Rows from block 0 of the decoder of a small image FSQ autoencoder, named by matrix and row number. Rows with one number belong to one channel. Each number is 200 + 30 x the weight over its row's rms, rounded and kept within 0 to 999. All counts start at 0.
After each channel's rows are labels from the 100 images, of 14976, where the channel reaches its highest value: "responds to" is what is common among them. Only what is clearly more common there than usual is listed. The data: made-up road signs on poles.
# convs0: first 3x3 conv (decoder.mid.0.convs.0.weight, 256x256x3x3, each kernel summed), inputs 172-255
# convs1: second 3x3 conv (decoder.mid.0.convs.1.weight, 256x256x3x3, transposed, each kernel summed), outputs 172-255

convs0.111,237,166,204,227,257,204,151,219,146,271,269,186,172,170,206,161,194,195,220,227,173,206,190,180,156,143,176,196,184,206,228,170,189,238,215,218,199,151,181,190,149,226,204,169,199,166,203,215,209,167,228,258,228,235,243,182,201,155,218,166,231,187,247,221,207,248,195,192,222,145,229,194,209,156,179,228,230,265,186,211,224,207,209,223
convs1.111,191,163,194,262,201,161,179,164,210,194,201,176,206,161,232,209,220,147,259,212,192,186,255,149,195,147,220,213,146,209,186,255,203,162,240,120,187,225,174,182,255,203,190,165,148,177,167,183,205,197,245,209,207,165,190,195,194,197,178,175,207,141,184,211,198,164,186,223,204,237,224,194,168,184,179,207,163,157,170,221,218,145,212,193
responds to: square sign

convs0.220,211,230,167,218,151,182,207,200,196,228,230,197,200,206,237,226,218,225,210,134,169,250,219,254,216,143,190,183,179,175,190,179,180,204,166,195,181,167,189,178,241,199,197,204,143,215,160,161,199,234,230,160,194,183,230,180,186,166,201,232,203,203,118,170,236,186,203,243,128,146,258,217,222,195,233,119,226,188,160,207,181,188,209,161
convs1.220,179,190,216,187,246,136,213,226,181,164,168,227,197,172,233,148,191,204,182,175,147,153,190,180,157,163,164,204,202,175,224,197,199,206,185,201,235,210,199,244,175,183,181,205,174,170,144,196,211,200,199,170,225,164,214,213,213,227,178,155,188,245,209,190,176,230,198,187,180,215,192,189,194,211,173,238,196,165,192,184,144,181,197,219
responds to: black face

convs0.131,173,205,218,138,205,201,203,179,230,168,173,246,222,144,207,167,185,157,203,246,166,179,173,262,217,195,206,189,199,207,158,197,182,175,249,164,215,205,189,217,156,172,222,194,182,260,148,203,169,200,174,178,195,229,215,197,220,159,235,234,208,192,245,211,160,254,219,199,148,222,195,169,202,188,188,221,114,189,220,180,245,182,215,183
convs1.131,187,227,201,230,181,182,218,178,224,239,184,170,191,151,152,212,146,136,164,254,203,185,178,173,242,182,178,258,154,192,220,193,264,226,162,232,192,198,222,202,194,209,172,196,210,165,159,178,253,196,175,192,198,201,201,206,255,193,183,205,177,171,197,206,141,220,211,197,229,176,225,165,173,169,212,210,201,198,162,157,141,201,203,216
responds to: black face

convs0.216,138,180,257,213,234,178,188,155,186,173,150,184,166,227,229,137,226,197,219,222,165,226,262,192,217,165,184,181,203,201,194,177,209,210,233,198,167,198,185,216,169,212,147,227,225,263,220,173,245,189,207,223,203,207,169,118,210,197,219,197,204,199,221,191,212,199,198,224,145,159,198,220,187,218,152,233,228,143,197,191,196,192,191,178
convs1.216,194,251,199,224,218,217,198,215,182,201,180,184,198,184,228,217,148,267,198,151,161,177,207,146,214,174,174,153,193,230,165,195,222,208,116,202,167,138,146,187,197,141,171,217,188,193,168,117,178,161,220,216,167,201,193,198,184,196,153,138,199,243,215,201,225,185,239,188,173,211,178,229,229,165,223,209,219,176,193,256,235,170,174,194
responds to: square sign

convs0.155,213,203,200,176,193,187,207,169,184,171,150,218,236,137,190,175,217,130,176,193,201,101,213,233,239,212,189,226,199,208,158,171,228,127,206,193,199,173,216,229,205,203,161,234,193,191,189,205,205,177,254,218,190,160,179,203,158,232,144,230,200,166,179,151,172,168,223,203,202,218,228,182,230,218,225,196,211,197,278,220,209,204,191,180
convs1.155,202,184,200,241,165,147,216,214,251,149,193,205,170,216,136,180,197,240,220,250,265,207,179,139,226,231,160,252,199,180,166,211,190,192,178,123,186,183,192,187,235,184,192,228,169,165,225,224,172,225,207,174,226,197,209,189,236,238,178,164,224,165,177,169,159,207,223,167,235,196,196,211,213,158,192,233,169,139,220,152,246,147,190,141
responds to: black face

convs0.97,147,209,162,187,187,198,152,234,208,212,211,176,196,180,205,194,179,194,173,179,177,203,135,183,232,219,173,196,196,221,225,212,196,162,167,199,175,180,153,206,149,151,225,196,166,216,197,272,163,180,162,184,223,205,237,183,193,181,202,226,136,224,164,164,191,203,177,198,194,185,133,179,226,170,239,191,162,167,267,190,169,163,166,244
convs1.97,211,202,212,206,167,172,165,203,197,236,157,211,237,160,252,179,213,183,246,225,211,171,267,204,198,159,228,233,175,221,185,217,249,207,140,176,197,141,231,146,220,225,178,208,185,298,177,199,183,216,167,219,233,220,220,195,222,245,190,206,205,152,224,199,213,235,161,216,131,206,169,180,203,208,231,195,145,168,208,264,181,222,207,226
responds to: black face

convs0.242,205,238,225,224,184,218,233,219,184,181,253,249,244,227,227,241,274,266,176,252,197,219,177,204,194,173,191,193,217,184,201,171,179,160,152,233,226,254,189,201,209,276,204,210,181,193,187,135,241,188,216,185,172,210,170,165,192,194,179,227,216,195,176,210,148,201,189,150,132,259,192,227,210,215,214,249,217,161,144,200,234,159,172,170
convs1.242,182,206,205,177,227,145,183,192,195,176,213,187,256,171,209,218,206,205,220,212,227,157,176,207,184,146,212,227,269,194,214,182,162,246,224,170,168,254,211,196,198,219,201,223,205,190,144,207,172,180,187,222,212,208,159,206,199,215,157,222,216,218,186,168,180,208,144,192,170,204,233,177,194,203,201,176,187,222,150,213,187,217,160,270
responds to: square sign

convs0.143,213,170,183,207,230,212,198,199,174,216,250,231,192,180,175,194,224,236,188,215,200,238,159,171,156,170,178,243,149,196,237,182,234,183,217,260,202,213,169,181,238,184,242,186,201,235,203,167,185,200,171,178,194,230,212,185,172,195,230,237,184,221,166,189,162,173,157,150,154,176,177,232,165,151,225,222,205,192,134,184,188,207,198,229
convs1.143,166,272,224,230,211,208,206,191,150,144,218,161,218,171,252,165,222,232,228,213,181,136,215,299,216,244,216,222,221,216,221,235,141,186,151,192,190,175,220,217,223,180,211,177,179,174,208,218,156,179,190,242,195,169,211,173,206,163,241,191,203,151,197,177,197,226,172,161,156,235,213,176,203,212,204,194,178,173,233,191,134,160,170,213
responds to: square sign